Weights of a small model that answers yes/no questions on an image's attributes.
Data: trained on larger renderings of crowded toy scenes, 22605 training examples, 72.5 epochs.
Rows from block 4 of the fusion encoder of a small model that answers yes/no questions on an image's attributes, named by matrix and row number. Rows with one number belong to one neuron. Each number is 500 + 50 x the weight over its row's rms, rounded and kept within 0 to 999. All counts start at 0. Numbers have three digits each.
After each neuron's rows are labels from the 100 texts, of 14848, where the neuron reaches its largest size: "tokens" is the input token at the peak. Only what is clearly more common there than usual is listed. The data: larger renderings of crowded toy scenes. In brackets: how many of the 100.
# gate: MLP gate (fusion_encoder.blocks.4.mlp.gate.weight, 512x192), inputs 156-191
# fc1: MLP up (fusion_encoder.blocks.4.mlp.fc1.weight, 512x192), inputs 156-191
# fc2: MLP down (fusion_encoder.blocks.4.mlp.fc2.weight, 192x512, transposed), outputs 156-191

gate.429:400481434448549472502462408531595532467510471538498483543424490443568506482579517500495461486512446516538434
fc1.429:435492444512518506444513484507507480538517503435467499599475409495560525501536541535436433481447470534484414
fc2.429:521530533489537418431519455528558489502444531532494508480562518485556528588532482614476440429500551464459461
tokens: "light from the right" (39); "pink object" (31); "light from the left" (23); "hammer" (7)

gate.95:588456500471518506464454524419514452474454483507504492535493490426506492513471501551486358468519547439552602
fc1.95:464513538546540523434399470581539597505468475446502575479512521405561481531491469468453460563493468539485464
fc2.95:541579465575522498509568544426488475404527459504489451569556502537627523472549488550497570473412519551492549
tokens: "glossy" (92)

gate.437:541548547473528475414488518443456590443526542521462420545553454429519523442491419527467602530470563440548492
fc1.437:505488515557469456548522555509467588528551476490389447481540420474492546517492497507474541483541453485504529
fc2.437:499537500583544493552524570569522426485437444451440450493440463464390454489484482551479425449461510509449592
tokens: "light from behind the scene" (97)

gate.179:455398502443508546527471502542466512519499447563540477533450500571573596584512552521425538485406483405477457
fc1.179:509533441513487444433529453430455488518525450460476576528527456535536508502528501491479553562494491473495477
fc2.179:491520437489516485621461527531486493564558523482455488514470606464610532590516515532499502425397448455480469
tokens: "hammer" (51); "blue object" (42); "red object" (7)

gate.33:456448447532524559475478508575555394547485458517543490518504554566434552469543497464499473559559512522537511
fc1.33:446533488432525511537486485444536600464429510481545545548533463530543458528362465526547458412496546416522492
fc2.33:486583499510508590527479580502492497495606492529422459445494567435497479550488599411487499515510440487499566
tokens: "orange object" (79); "purple object" (11); "light from behind the scene" (7)

gate.282:496540496596522540506518593353551517542536448462503499500480547465451567507500526578448449456542534522388541
fc1.282:611479549495491526525531416624431568455543475553493500519594527523467446407495492448529508546507474591499508
fc2.282:525453454550436578546561509496552592459512479518503506458481546456455557503582476429512451465475439581434434
tokens: "light from the left" (60); "light from behind the scene" (32); "light from the right" (8)

gate.314:544537613560519521489487594368520509511496463555481454504468587539419479487546548489560552528504435448513495
fc1.314:555499549431484511502513439415410506465495447532561454502472573449461521359473527456520536558435467533561607
fc2.314:445425538436480445448495517637485506500489512465465499494487607430507494453432578405608466410464540507458488
tokens: "orange object" (66); "yellow object" (15); "blue object" (10)

gate.511:476576483464577466422506540510492469425516599516458455489475518448548593480484469451584443446409525423457568
fc1.511:544472486565494451399574445397524519459551524459534549535578482563502400443436480497512480559476457462466535
fc2.511:567608461430459569509487487619562490463462496431359556543524520559525516563533502595478450449435533465515449
tokens: "light from the left" (97)

gate.470:511428477442534453469482581562524448446444503481500471486534502445542449457515572506526506573534482484441466
fc1.470:529532519456502446485534554600515457473403499472528588476470435509571485448463484460457517477446456469587496
fc2.470:621558459504650466408448545559498507537511525521379474442547498527580518468602525583539571443421547431456531
tokens: "light from behind the scene" (97)

gate.174:545551581482594527428467486494489573472541491526491496507436485504540398485532518539581464522521601378539578
fc1.174:588550561554591479503488486488503669535524531505564494438462543530455447366527489578552477538539514484550500
fc2.174:502495497553459493586476506414600482525491449524527448486485405475526460580483409536415552448583510459441560
tokens: "hammer" (67); "brown object" (21); "green object" (12)

gate.273:450475538461447497440484572448504490470510480550500582534569640496474501569541465448573518529544438518510569
fc1.273:489485532514523549416451489433416530530450453519583564515537547401411485449485506495415409563491478477491460
fc2.273:471466525445613477548434415523504574488490460533430402585504576568536409580559459458503563540424493549534426
tokens: "glossy" (49); "matte" (44)

gate.89:612492540542422550455436475518516504541473562460468527559520482488574518542564521418476463477482462493501491
fc1.89:551504608478499568479520534552504434494456469496607529565450428487577504435448461514459520427538499487604471
fc2.89:595525459478522407549540503494507479488604520493489578495423518437389509531507414532579472453501479566536529
tokens: "candle" (23); "snowman" (15); "rocket" (11); "teal object" (10)

gate.302:551484519462490575468486579542515590481555541484531551550524471494477504458491473580527527553542530478419444
fc1.302:478499517458478469612569512545549410515372529530463454494451444485516484518492437491549529527549463463517498
fc2.302:492431486444545558477475445510478502536496476528500464482563520549483464546480610437463545518510494560507537
tokens: "hammer" (93); "flower" (7)

gate.353:556383484524530422553483527446547505529447437477522440533480464536416548503520523547576557583524471418521560
fc1.353:569576501582479479496434519455526441527489449597469465551467526557504412502427457564529559546507454574530456
fc2.353:519455564450579467533518563445505508501418528540463463582528466492490546523563504517510460429471543510552527
tokens: "light from the left" (72); "yellow object" (12)

gate.140:505573572536532499404564458432539527492422509494506594573529587414532455413457493477500466493485500464530544
fc1.140:475463528487412527623482455587482490520493543602452452532423574525538482533546555467557477375464438554421485
fc2.140:491440447448540495552555467651474495476481467436473516486413621553521521549566504558535554506417498485495542
tokens: "brown object" (100)

gate.312:397513469471477465505422510577557425435457558533509479491539549393547468406534531384587479681536469462479515
fc1.312:466475547549518443545495504428495525581543594443500525508542472568380563514566468591437535457535423470420461
fc2.312:547446415467534459536513540489517473493479479487382479507498577542476526464488554449547456578476499486534507
tokens: "light from the left" (100)

gate.187:527447529404447524465572572485449475529411525393459524454427520453496554521526426463615545537513558458505460
fc1.187:507560487466566574469462525505510502529425418515483518428524430519501436385497447564534485424494591513536454
fc2.187:467522497484492567402564483443551482573474569499414427536495537479501451518491572503474503539535547605460514
tokens: "light from behind the scene" (96)

gate.10:527560483495511489489561377513537507377484524520473531490516376523441553441462496524508414415451438489427494
fc1.10:604519444574567391526627493514508458425500423500482577510453473524458545469518495497532440498464485557458432
fc2.10:397547503483474557446573517561461530408450503517476456465632467537555500463527468532493553531495540546547503
tokens: "light from behind the scene" (92)

gate.346:464476532515490543505508480452497497513454525517519465581433481514532593445562518528598478506495514434485450
fc1.346:494499506571461589446467452397466485431453550430545483594403448562586531511543483569619447494496466393443513
fc2.346:519547508529458466498551509463487437553524625493406514462489505521547532563474456494467451467481549413483446
tokens: "light from the right" (34); "trophy" (22); "tree" (11); "arch" (9)

gate.111:499505547502485485554354570479445491511578524526569429422515488448486444515548471464546491428474519499520544
fc1.111:568560539448502352501448456435541399405473522418569478493545481480545542447564400485495482544536482432558484
fc2.111:409524547512455492548575482590528455460543506449447517472456513535341432524490438593456481395453495539549447
tokens: "light from the left" (46); "light from behind the scene" (18); "light from behind the camera" (14); "light from the right" (9)

gate.154:494484533412490496552537504429482498437495488478522486509446499391486530548496495478499444539596434475446517
fc1.154:459511506477427530519436571441522495542517441499520566466474500501510639478518496407381510542444491476443547
fc2.154:572581548418464449458495496458518467451421489600537505375495485501499419535542545551436464478514470515454501
tokens: "duck" (28); "teapot" (18); "mug" (18); "truck" (9)

gate.442:506585445534471443582569531453549538467480512376463541410501575543450506517468520540564440446593480412540492
fc1.442:403457513508508552388549529506626590504557505582457455544556508486546395497459474490516518524330558444492474
fc2.442:560520531475536448530451416512426525496558396445560488565556449493461495520634474520490498547522430554505549
tokens: "red object" (100)

gate.258:490551583516542520528445507521440434467371449485531557544588498592468541538514422454464613458507459527494478
fc1.258:535383521427425507484540559573448508485471507449495446564463612401461451455509477575547533565499437442512574
fc2.258:556581434617472496462502400425440386500453457537520391475537518474541514534544442449494535460496444535475537
tokens: "hammer" (100)

gate.510:523498482540482453535493534521520507511551383441574456519626475508482543506555541498549460555466536619468507
fc1.510:390493506528475480552541532548600404562491482467535483547509528548553533507473490472559537513495487497476474
fc2.510:580561489571499491565494513442540488459540552489476525473460545405512558501581437512416553583365519628482513
tokens: "light from the right" (100)

gate.448:401479527558460459421558575524452449566472530446579547524495485507340524549429553465465552596527473523493473
fc1.448:557511504449518445554483468475506466466484421529526477501532462513548499510479581563522479434518488560500601
fc2.448:513563477536570550481458519459573524529488572402517536556495589487537499498442392392573474528486529492505498
tokens: "orange object" (41); "teal object" (28); "pink object" (17); "flower" (10)

gate.259:516484423489497418452503471465440450503526508522568488548460521534469549447449499448485609528498494471442472
fc1.259:520469506456554389456483587435550525584520489547581452525524584378505489533490550567560486570435465560482493
fc2.259:496546511465416598433438489511520481455466443424343461563486501533594524515541549514552444470437527487523481
tokens: "orange object" (62); "candle" (23)

gate.309:447589477512473560443428530515554412556510448494583525454518501415514442527469492534612525471406433483494503
fc1.309:468551468527519541480386496450468488566492471493593597522550490489434545514572521605498514460439504489374509
fc2.309:533489435442493519521447458476481496510522539516557511546445586610511547455514503467499512443507503481549554
tokens: "brown object" (39); "red object" (37); "hammer" (10)

gate.213:548449496482537387559554621425545597492412579467490544493502520501504436598607522576475473395503520428518586
fc1.213:489465593460550525461494506534462426419478618475496441514430435430410473458554587575456481597526522420500480
fc2.213:587562443553547528455510544556520538464494479474515497489418520464534533502480515614476515524519520511471449
tokens: "red object" (100)

gate.509:545461526420579504465513552509507500487522505449491473542518537609494520553536464558510455447520502523404533
fc1.509:447571577580463603506463474466422437529447515481471443499497560482480439437511495549563519507560423530501526
fc2.509:508521589459450491457511435538582405697543497536522476430513532572514425556484529403474541536510507538531521
tokens: "hammer" (69); "flower" (31)

gate.241:520483486499451469637543457504463456594414521506530444470430476526432461546640549503549496561522499466525517
fc1.241:420535481523536466453390520540501468530502347537453550477505508556474599481587528536608509577478508445361504
fc2.241:495495512522504583396526533448560571503414469531514458465538470495582481419451443579477551479581523532466547
tokens: "light from the right" (98)

gate.35:429553549501487528485497553536566499506512560513382601517476478520417469578472551519460405574379437410461514
fc1.35:417480500493427479456477581526489584412420462503528505421532489519518496510500502493488571488417541525528457
fc2.35:450582431528503538488529464403595487436473465530407422544486489559404528447500459473527579532546545481547571
tokens: "light from the left" (100)

gate.227:550458520586547436461403412499374532467523467492498442503481466475456536495518543507504577496457536440503453
fc1.227:501501502429523539544544542522528500527447596453478445485506566534501491491448518552512544530560527543481468
fc2.227:494509529528516527506451585561513503527446591472455421519487595499482560493549414563455489487428504613511536
tokens: "glossy" (96)

gate.14:430400425519512524561477405476490574529446462527512497540469549505545525509593425497426425576560535598496577
fc1.14:465593503474564454479569543514551443592503477495445458417513498455496542568390570505638544403429490484449523
fc2.14:422632551457505539419523522513485430502468482451565535474453508498458517474368451512529493491440529509511487
tokens: "hammer" (100)

gate.395:450527444451524524462418463506438539562516501460530509455510584506515568582541524486589584425436487511439469
fc1.395:643450483637556502537519524589545549596586551457485495510521541557516494476457468542530466532579491461510550
fc2.395:477546538470510422462578458490437528501551481475531520477520417466581513581419486512474529424597518515569554
tokens: "candle" (26); "brown object" (12); "red object" (11); "rocket" (10)

gate.507:520460499474453486513468490596591547595543542467551491552419497517551590530593457450464540566524470413488500
fc1.507:484503495605495554551481478530467520471501405515461484439492473498458429462470624598535541467427507520570473
fc2.507:469400559486612540436491440497516479546448542497554512517532465525437486594515439545491521468515417499557568
tokens: "candle" (35); "bottle" (26); "airplane" (19); "rocket" (14)

gate.340:452433636527523526472463442490470601517469446475534484501571519484532481534452472480448445443524461496497467
fc1.340:501543437476517484451529609492485515483581526485542506450466582522458553498534510487517538578505609462498445
fc2.340:496526485498564469523520559552467460527459522537498521469466497472541401457548607461463519551523469506456526
tokens: "hammer" (89); "purple object" (11)

gate.171:471550462506505385518594512513456462530425526494451433423524533575484581555478463476587544489572516484542472
fc1.171:415494523529548550541543420428470566452517461458605474464493562531499580531480538433508456523470509512505560
fc2.171:549458495456598512411511526529438438530490475495378488485536602558499406487486487514503460535524487565451421
tokens: "light from behind the scene" (98)

gate.411:521552526557486456463516375491403470381492515530437470456410531538526455448516462531472495490480559441475472
fc1.411:593529417534450553509454507446535474393534480504452580476520487591446584567503506557487557504477506541496501
fc2.411:583504549590587430552517501508555503385533422567528556483561522505496493493522486494459503445479455493471456
tokens: "light from behind the scene" (61); "light from the left" (39)